config = dict(
    rotation_deg=5,
    method='mae',
    encoder_norm='layernorm',
    encoder_head_dim=48,
    encoder_qk_norm=False,
    encoder_parallel_block=False,
    encoder_inner_norm=False,
    encoder_width=384,
    beta2=0.999,
)
Rows from block 7 of the encoder of a small masked image model, named by matrix and row number. Rows with one number belong to one neuron. Each number is 500 + 50 x the weight over its row's rms, rounded and kept within 0 to 999. All counts start at 0. Numbers have three digits each.
After each neuron's rows are labels from the 100 images, of 14848, where the neuron reaches its highest value: "patch colour" is the nearest of a few named colours to the mean colour under the peak. Only what is clearly more common there than usual is listed. The data: rendered made-up planets. In brackets: how many of the 100.
# fc1: MLP up (encoder.blocks.7.mlp.fc1.weight, 1536x384), inputs 165-219
# fc2: MLP down (encoder.blocks.7.mlp.fc2.weight, 384x1536, transposed), outputs 165-219

fc1.637:462518595405505489508471411571522534491520541534496507428486495549484520535486562432542444498483419479498503465553459480499576450541489478507495426583568452499494559
fc2.637:526475486508501493484501523494509485489508489518503515529511527485508491488508500457515515523535537498490491507495480508513489502485520517505500493474496495999514458
patch colour: green (42); blue (28)

fc1.494:530577536560476534545499457463485450496464486483529457519492452488440454465460473514548441440525571420509445618457480559439417452427468447552484571435488467502532453
fc2.494:495554512483481513474488513493509544525506500559487558485461504511511548492523536458543482495505431543593471456486542448519540481512463570511461461605480509065472551
patch colour: pink (29)

fc1.82:458482488440509502436488395538516530544541534477408458520491548533472439550434495414478515488571528449459516380499446461565555457461543427501546535499571503484469483
fc2.82:481486518506483481511533497506502464503492506499487522499490493508479485470510482450544495507510502511509497500511493476516488519482521479496473474493473482999495478
patch colour: pink (48); grey (32)

fc1.250:491459519394557502501541418485458574580455438533582500510458564510480492601465577414482461457494519501481517429605464546482543456456512488514442486508551494459500526
fc2.250:503498539491479480509487488482477507438501539530464564527476501490483488505467508483505542485516534468517473527458510500516492503507535526499465484529444468999479519
patch colour: brown (48)

fc1.468:473563491461556508505508467488464471512533421550505504415510473473540517531455565416568500499445522531448539384586534510566560478535509483432440455475488411503478462
fc2.468:495456514490489487475522524479510503451528523531477545510487538464478507485465488487491478481552534493479505525449491503495515502472523482514466467490521511999520538
patch colour: brown (26)

fc1.28:466441473438495406540567429535427589556548475514454500480514570544546504505552591456583503445474482458469556490489482526472617433529568539501476471445522480421514581
fc2.28:539554498500488461492543540494439498463502510528473492493496504475476517511445429496509537529541527546569442526461486484537474494525442506486505498498472517999470468
patch colour: brown (54); grey (28)

fc1.715:522520478487416394459523496462560529574468538584605429522502526366550413522502431539569478570530563550469485507473516520583594476557557529434532429533526438539503445
fc2.715:487435441530521495505535462534525482523488506493493500575572424504487493480534499463557601541527528573586467475595477407467455503435460590480460554536460512649467535
patch colour: pink (47); grey (32)

fc1.459:486404572410488488529457456425435576447536502509449526442503478492520527577556520429585505557508512428535495404486460519485463538560462474565478509583520401508564492
fc2.459:486540502511486505462541526534480483491497511527467570560487488456483497464468512467513474451503530511497526508532510493508498477519551546500536497520441454947425522
patch colour: blue (66)

fc1.713:448458555418575476440514466480511430506467425537531513460445522512582477565483615405571463460486458489500546404577430465556543418493477461456486482525442482502502487
fc2.713:500495508513491485487524507481506484480505489509500519514498532486468505496501489493494489504502506504474471500517496497512493513500493501494483485490520511999507492
patch colour: brown (77)

fc1.52:456508597448582502495452404489508484536507460489478551385474478476508518526445517401569535439546479510522485448602429475537499404483472447504477435545504463538603557
fc2.52:503489481518507480486513520505499502486502479521512507502497537496501490491506485474497485524512520501479474504501501502500487507489500509502524495481499514999502484
patch colour: brown (34)

fc1.296:504548577363522454432499413510552452515500432516534501411454549533548470524477585414585495492559412473477543451619461519475559424575515485430429430557498442482575565
fc2.296:496500510518502494496501495524510487481495489505502510527491510489475479507493493497485494491502523504488483486502492508509516515472516506487491480480518499999499493
patch colour: brown (63)

fc1.738:435461484497502478480539472491466463545546509530450502508573471478584493557524549447558457481497510552522455417571417510503587474455499421448439460552533489477504467
fc2.738:551530515524456462502499483514512495514486542480512500507510545482510462493482512459495533513554536478516515490490475465495479512508519527507502501509507516999507526
patch colour: green (32); brown (28)

fc1.603:433570580439540522494457492467521499482495431509536534438495576521475522468445622389541516509502476500528503395582452566543646514558500541417511526493463470554483493
fc2.603:499480502518494501485518497522456474502494529495496525533483461508530507510476494467501498525491516511475478513505492510517470510489507495508490485489493477999494466
patch colour: brown (36)

fc1.526:506516491535458475608535442492540445515451427503570567438516428535511563410548505605437450468518527541400448541464446555577538474432534447446563459581494485456515504
fc2.526:457438550494565475563498423545498492519516539460470440444485526515452432497517553538437486518472564496396499492587494591507508478490531480472550538389488499179543447
patch colour: white (75)

fc1.588:442486511354594481512497362499567463493529441529535485405484602449585465493480566417541504519536493498462454344580450484560580406563514489448444500535532447512568452
fc2.588:509495513508484480479510508494507491491485511489484533507481486491498504491485482491501492495505523522518491507490494495514478514513497509488492515528500489999496535
patch colour: brown (67)

fc1.368:498524474449506543558560447515442489488552534565433584525423487467457535496534516424554394532534508530428496458619459436464532486484538465490499434533526525524572529
fc2.368:515511539482519464437484524456535502460470461508518460528507512523517458559473477476493553459517465465470497513498488494514469502495448511497508479490502536999483462
patch colour: brown (34)

fc1.271:562488543413587447469532430535513493414517418581558523420463461473529495506484517418578415486565506501512472447590412456556619381467504464493457462536494463513483495
fc2.271:501497495505477472531484492473469480505534541516486566518491530516501509460473520465493566496508541497507464488455523473497463516498495556536493456496445456999518470
patch colour: brown (54)

fc1.337:501447552464579459550458490547540516564541466536538488383436436548514449586419501390492483580542526424439551443565491503521605504450530392484531436490558464520537455
fc2.337:521517505497486443499532530513487516473492508555473527508491523485514496481484479458517520514536507530542502495504475493507474492538516545508478487482468527999435489
patch colour: grey (50)

fc1.230:511560559424510496483459389493548525542473500523510500396443507447548478478448536472498557510577422524478561362626437459550558419537560437428505472568526428505534523
fc2.230:477501498506521497503505498519478477489504504512499516521487497505498503492486486485512491483482524496479477505507517506500515509474489504500458493498508493999513508
patch colour: brown (85)

fc1.584:479473451531577561519500453432554537465444555500454415533455551489456557435469512462532535513409435510483532543448450477473475573424440528513471536539529528520462434
fc2.584:487390555496450474534536432513411526421529466499556571511514398477547437570567406502507496431518496526475546432620535516514488475483511468420480567482489525477464499
patch colour: white (54)

fc1.518:496482564441556521468488527473446538548434466508455431400503500420538503616435507530531390523450534563440451416484473405459523480539500480558420408513487495521515467
fc2.518:536523471477489453482537516526496492510506500484487536557504472458472501489522514443469546568571545535505506537508470512521491477496522559485426508465508536999441459
patch colour: blue (36)

fc1.677:456453536474504508449580582460550583453600419464536530446494429614448453534546500443500561516431556456492443587448606521554492473464433404470557420554510498447468514
fc2.677:500490449491429497507533482507488535541484545637454522609486564486471548488503537483477468461522502553559497474480506409431513501480565600489446500401450487575562501
patch colour: grey (35)

fc1.482:491512544524586555490498521504456460581571502437561503564531433505570571583594532546547420453448540531533569471442568440432481495583501419562488475429512522529399498
fc2.482:498393529448394486482475611483441482402492480630479475430504515529463476533583470451535572599553426493565466542553534549499429490572514526545521495525569538544412380
patch colour: grey (33)

fc1.483:430470529420581437541446466512504514546482492499447448452418500505550494534475591411563481471552494470520563367656431429531618423494519450403497420480513461551532517
fc2.483:501520497511488513472513510523490505473500488505467522509497499488465493501468491496490528522510512493491503515488506498496497504501488497498501510505538513999497505
patch colour: brown (82)

fc1.275:445574464415480444463590501574441555459480416423479567505489476491563461522471456425450573532520518432439495441596438475500591515462469413538506506465460470507572531
fc2.275:525451545488485511475502582447479510474490527558526499519472549488464515516559478478564440527558417538528460553504479449503439523518477541530496463583489543886426506
patch colour: pink (36)

fc1.618:427536468557478438475474540451411558552491594561455439436479448454534573449487515556452503517524449545554454594494527462460440461424438529414465511436507554535565467
fc2.618:489415590502521435449566454532500514413499438467515516568575425477573453578477479473518529476493534475408575496522376541542549480397509410484594538472556486557515379
patch colour: green (34)

fc1.696:483531564437511487509522367497576536507484432562490482388506527486502510551512550422577519446533405478477474474622442499512568401557502407471466460541459468512595511
fc2.696:495494500509520510488496513501489491493477524517485519518485515492471500506501499482510507513486526501489488501496492506501506507489516519486494507487515499999489513
patch colour: brown (66)

fc1.74:531467507431584429475478487554540503446537432579509560445534459458534551532458547480588400566561510541520499487535425453522587479502474464494541457590594399460505567
fc2.74:501516514495480475480498502476485488507485527532494474532506563488457465541496498449498500484521516485493505470457502478486480483486506526502508482480459522999500485
patch colour: green (67)

fc1.726:416491585442545500419496445576481558507446524560452465422546524527466426517464546386497497506554482443428496392601430484462536434500546507411515524544562437497522429
fc2.726:547520503515486484490513516493520474503494480488480509501490523518504516510483496474506514501514530536494507515485500476514490510503489484499498488527471520999476523
patch colour: green (38); grey (29)

fc1.122:544512603433543519474477419577476526497540430556479508387523547508557535538486561466542541459527405495468489415561470475544596448530513431425497442486489448485603548
fc2.122:482501494493493492498493508483483489504499518516496511524493507479472491498495517482499523490507530489478466525520511502491493497499500517499508493508539502999476490
patch colour: brown (72)

fc1.533:536437486465483491489447500474448461562467390542561561509528569451545562551569507523417528519438545513511416390556508556535604542476490457570551488561576437550448542
fc2.533:562489574460450443531508515476519488438511531487513472498504512480469348570452500474482543486581499455443544508457475467544471531508494478529526524457498499901499452
patch colour: green (71)

fc1.143:441515586417527513457513418500482534505531518518499478429527545502566476544437533433572490462535448522419487400592515525507556436535510426450514499484474399518582538
fc2.143:515522484509488478502504494511501507496510477529484521508482529505508509487486495480507501524528508492499499480497501506510495504506515526507505493489498529999482480
patch colour: brown (56)

fc1.550:446412524524456535549508376570503572537569548466521445472565515483467412474447468449480451512511542465477585399593431510512577433533486507423543438558544411494566563
fc2.550:524501488521526466488510539493494495460503469556484533526507519474507507503518484454528501532517501507507474502467492516526488494489533525508499500521438461999500473
patch colour: brown (36); grey (27)

fc1.400:443499538438582422523553381579522576475482413464564546506426537456482530479443470386557537501506514436533540384595530505573520450529545430524424504533553499448468519
fc2.400:517521504497509492489513508437496471481515490513511505495483535488483496502439521495480506430550546516482467519459506511510520516462483512495479490511526520999538478
patch colour: pink (41); grey (36)

fc1.412:498497565463518510485440386454417509549469446466517442438476444515593421495531564455481514537583553545504533413559570512525498495462511469528502547513500516510500553
fc2.412:498462512487525462521505530478532471494504506528521487515529516523496501492461488436507539430486502497479473598453521463444518527576467455500454491421528455928542479
patch colour: pink (35)

fc1.718:440511589428595488447502419527523521430539472565500452445460594475523476492517587382591561497507396468444501395564502519558546443557486507442518513470551455475509458
fc2.718:539519478512472484484526488499492488521500502510475516495494498515510495501507497494489509521526537526497490491495488468488482528501502489504504497488501510999522511
patch colour: green (29); grey (29)

fc1.287:511456567514486544426468408552482489576443400484414514451489431575460499481540584500519575406464429471512478407471528520542585527495545515452522506554542471470522492
fc2.287:447487498514522456527498548413506448497430477548546510522535553513514546528503487469587553585524511490465397541573479468477473548492484522497457443421430499842489466
patch colour: white (32)

fc1.145:431492614506589444487499381500492512445471436568513496412448525491490467555430534450510475518490497517441566399639464485513531471468428476510505464559511437524583522
fc2.145:533516489505453501490514495502515503511512503491490521527500494502503488502515516483503523525545528504520463506476484486498490498494513528508466487493495486999490475
patch colour: brown (39)

fc1.536:419532505469525447410499519571504489445552539561546452440412495492433451533522472470449555536460496473436496393585441472541475451453495490459528449515478448494564489
fc2.536:516518480491389483497533491515472462529476465460508491490483534487475494509481520466513507510512522539505465518502448465508485506543502489491463472458520469970513463
patch colour: pink (43); grey (25)

fc1.675:508462617391582441535444392506515472498542522483488476473513503461541450528526492441583496478519455531449530418541387483533593479495508442424410473504548435544574527
fc2.675:517516465499500492473506503519498502516494513504490527512485517509512488523498501470487506533507513506501507492499492516509482505528508527495515501491505530999484492
patch colour: brown (39)

fc1.443:434504512497545387476441462465567483482533452574492546404479583478431539500540468534512519530553425531521414495580561493463531427566435447454555532542499405530506427
fc2.443:508489519500481508448508477552468491496485575415510530539463469443548465496497509479533507504509509433489505459542480403479496531499512564506474485509529501953480569
patch colour: pink (35); grey (32)

fc1.694:482480583387570504468461412541519545581518414499494499475466535500562525482484557393521551457543422479488510436625411489508560420546502458435509445501442402516553573
fc2.694:511512501507517493498507514496511487487501525494497513509494486501492482522500489501504483504510524502490496501517508496502485519493493532491493507486536505999486508
patch colour: brown (82)

fc1.323:482497560442582494503534385512560462541507415526552541436497503472549439538460548404602525444522501506492555400609475474472544476544454494469462527519486436477539552
fc2.323:518510490513490484490496506494508505487500502498475540503478511473494493506500486479498473476527512488497459488477500493520478503505502489501517507505508523999478525
patch colour: blue (33)

fc1.2:481546573412581507514456398588554512560514495552464531440533523503503476514419574489562508444494439470452512409606433442463590453563476459394502439510522456499500592
fc2.2:522499500519497492496516513498509486502517497503498501498479530505487506478487489469508510513505530493493476497486503516505509504487477510508505483497540517999511512
patch colour: brown (63)

fc1.710:446464518409516509494476371522571524498537428565516527414540490520555487546491572410556498487484395511510490384605513440486504415495525495456511435494562375533577491
fc2.710:501502492519500507487485498494492487494493514494508522495475493499474499491484475478503498504501525509507496493509489509505515516514493500493509500506509503999515521
patch colour: brown (80)

fc1.152:481495538383526448480484411561538511487457433538524496407537526465492523521456590383579514503510409524441525445645445517492631411502527425383477428531539438474556542
fc2.152:500492502516495498502509511486508492490489489524478517508488523479467489499501510475514488496517505489505456496485488500511494503486502495496504488504497489999496493
patch colour: brown (74)

fc1.17:416522535514464522617534454536465571451524532459518472530577531433532580468480456587441539440548530480570509508491405434486477549457447429446597428465510522503521539
fc2.17:516545522510454436474544626481411488457485531590526505491555489544486460523584467469552447588491415563565487459511638509504462447543470639492527576466495546449446453
patch colour: brown (34)

fc1.654:456535436534532503489455609428580458455513514484501552483564529498522554506560519582436497566446437453481454582415455446455495603493565470567556457545504484488508438
fc2.654:509492516493479521484504488534495513526479509478513487469512463516520500516506480517495494503508494512490548492537516521475491495513507481497477503488487529000490514
patch colour: white (47)

fc1.48:481597501406550464434438492552571485418542475607575497526523488420447529504437495418577588452463536545446495432511523545586508396556529432504570489453476479528573408
fc2.48:466472472525545552516509502528499477499528558452482579537464498501497470439477513502518510537542544497528532447553495492495523543404525543475487497538462541971468613
patch colour: pink (54); white (28)

fc1.222:422537511453488475438492498527464528512494490563492447401431580526583400508416498494581470564447540434471473473569470502518567376537478522472497412536514501448544455
fc2.222:522483495515501487507531460545480490495500511492457507544488491455514519461502510483493522513531527523497471518496491501525485527448500483500494485494505436999449529
patch colour: green (32)

fc1.613:526523512522561455500499473553460446491472445542557487434485596481456443440515492381561501493560477533434480476471534538477462510483468423551556453527568407476458479
fc2.613:529543441521482437515476545525464463491468508494451500505528485512520503481477457462540508575427483576602441481515537481506492501492438520469498545514448515804451495
patch colour: grey (68)

fc1.682:436490502448582558451533473468449524477451423623483526510576564523490527475547469500550497500524561545499443463622545532505526418408497470534535440491506373468555498
fc2.682:557511501496507492472481476556511480500485533496488517505470506471521437485448499444518548470516498476493511497481485492483476500510529541510510501510512535999500509
patch colour: green (60)

fc1.440:477562466496580487458536444530452502453461424516469531414432503497619532571462449524509491467479464554520482474667428487475598416508544522411545411461458514505477550
fc2.440:517425544501474483494478511489521490527505475510457485513475521473456470483509472473492507505537520491494474533515467479469463490500520461522481446473506490972539435
patch colour: brown (25)

fc1.601:506536510486538422474460419526484530543441531544454519468510446544460482487455547421464573509455407514477528418597560439486570435516514496483472423455483506532557483
fc2.601:448522522506524500504491536460492488505510489557475505512489524482465473538449537476535518481524503529497444531490497529488472498516488510483503478529486533999467475
patch colour: pink (28); grey (26)

fc1.314:574512491470515441460567455476568568526524452506494528529567570568492569583545516411579539460571444482487552469580516566478545461502443420477439478538436463430472494
fc2.314:468521510516462491531491488490479477513498485505469503505457485478497476486423511481497519484526540499490503465506511494481500527483503522522473492493512490999479500
patch colour: green (68)

fc1.377:575483481536438503426454460601578505536538603530522424520449475539427458424550408614450520593413461500564483552439433450411412547582482430406475500573551534499432448
fc2.377:446552494484519568510514494511530553516445380467556484543563515548521494603505557516498575502449536442411523522536494550546517478469440526431530522470489503217494507
patch colour: white (49)

fc1.376:457565537414601496442440404533509544544523448555460454467500493472507458593506583429570469483521421541442542430617435458468576474542418508483505484518571479498580546
fc2.376:488493505499475474498508500516505503478523506500504500510486520489516500486501504471505509491513524479494484491474507497487494495503531508505509489497493494999500505
patch colour: brown (42)

fc1.247:465504481443581434433468445482534470528477455473536526465518541521532561535453479465556476434569541499512463359531455442524496474486532455454467481489439529511580481
fc2.247:508510521491482473503502535464469517476488481582477522499482541473480497496511504434528524541556528510558463544504475484496467492543502520512470470536503479999462448
patch colour: grey (33); brown (27)

fc1.507:491460609400486491490525502550466501496457470552551444420519556536471477470494557365569554438508510504443458415585382537468558525452534423537457508466559490486566510
fc2.507:485530458496496454468514534487505488514512470551495532553481534468477520507490489471478494530532510499476494499510517483507462501492523581507505468507461552999483476
patch colour: grey (41); brown (31)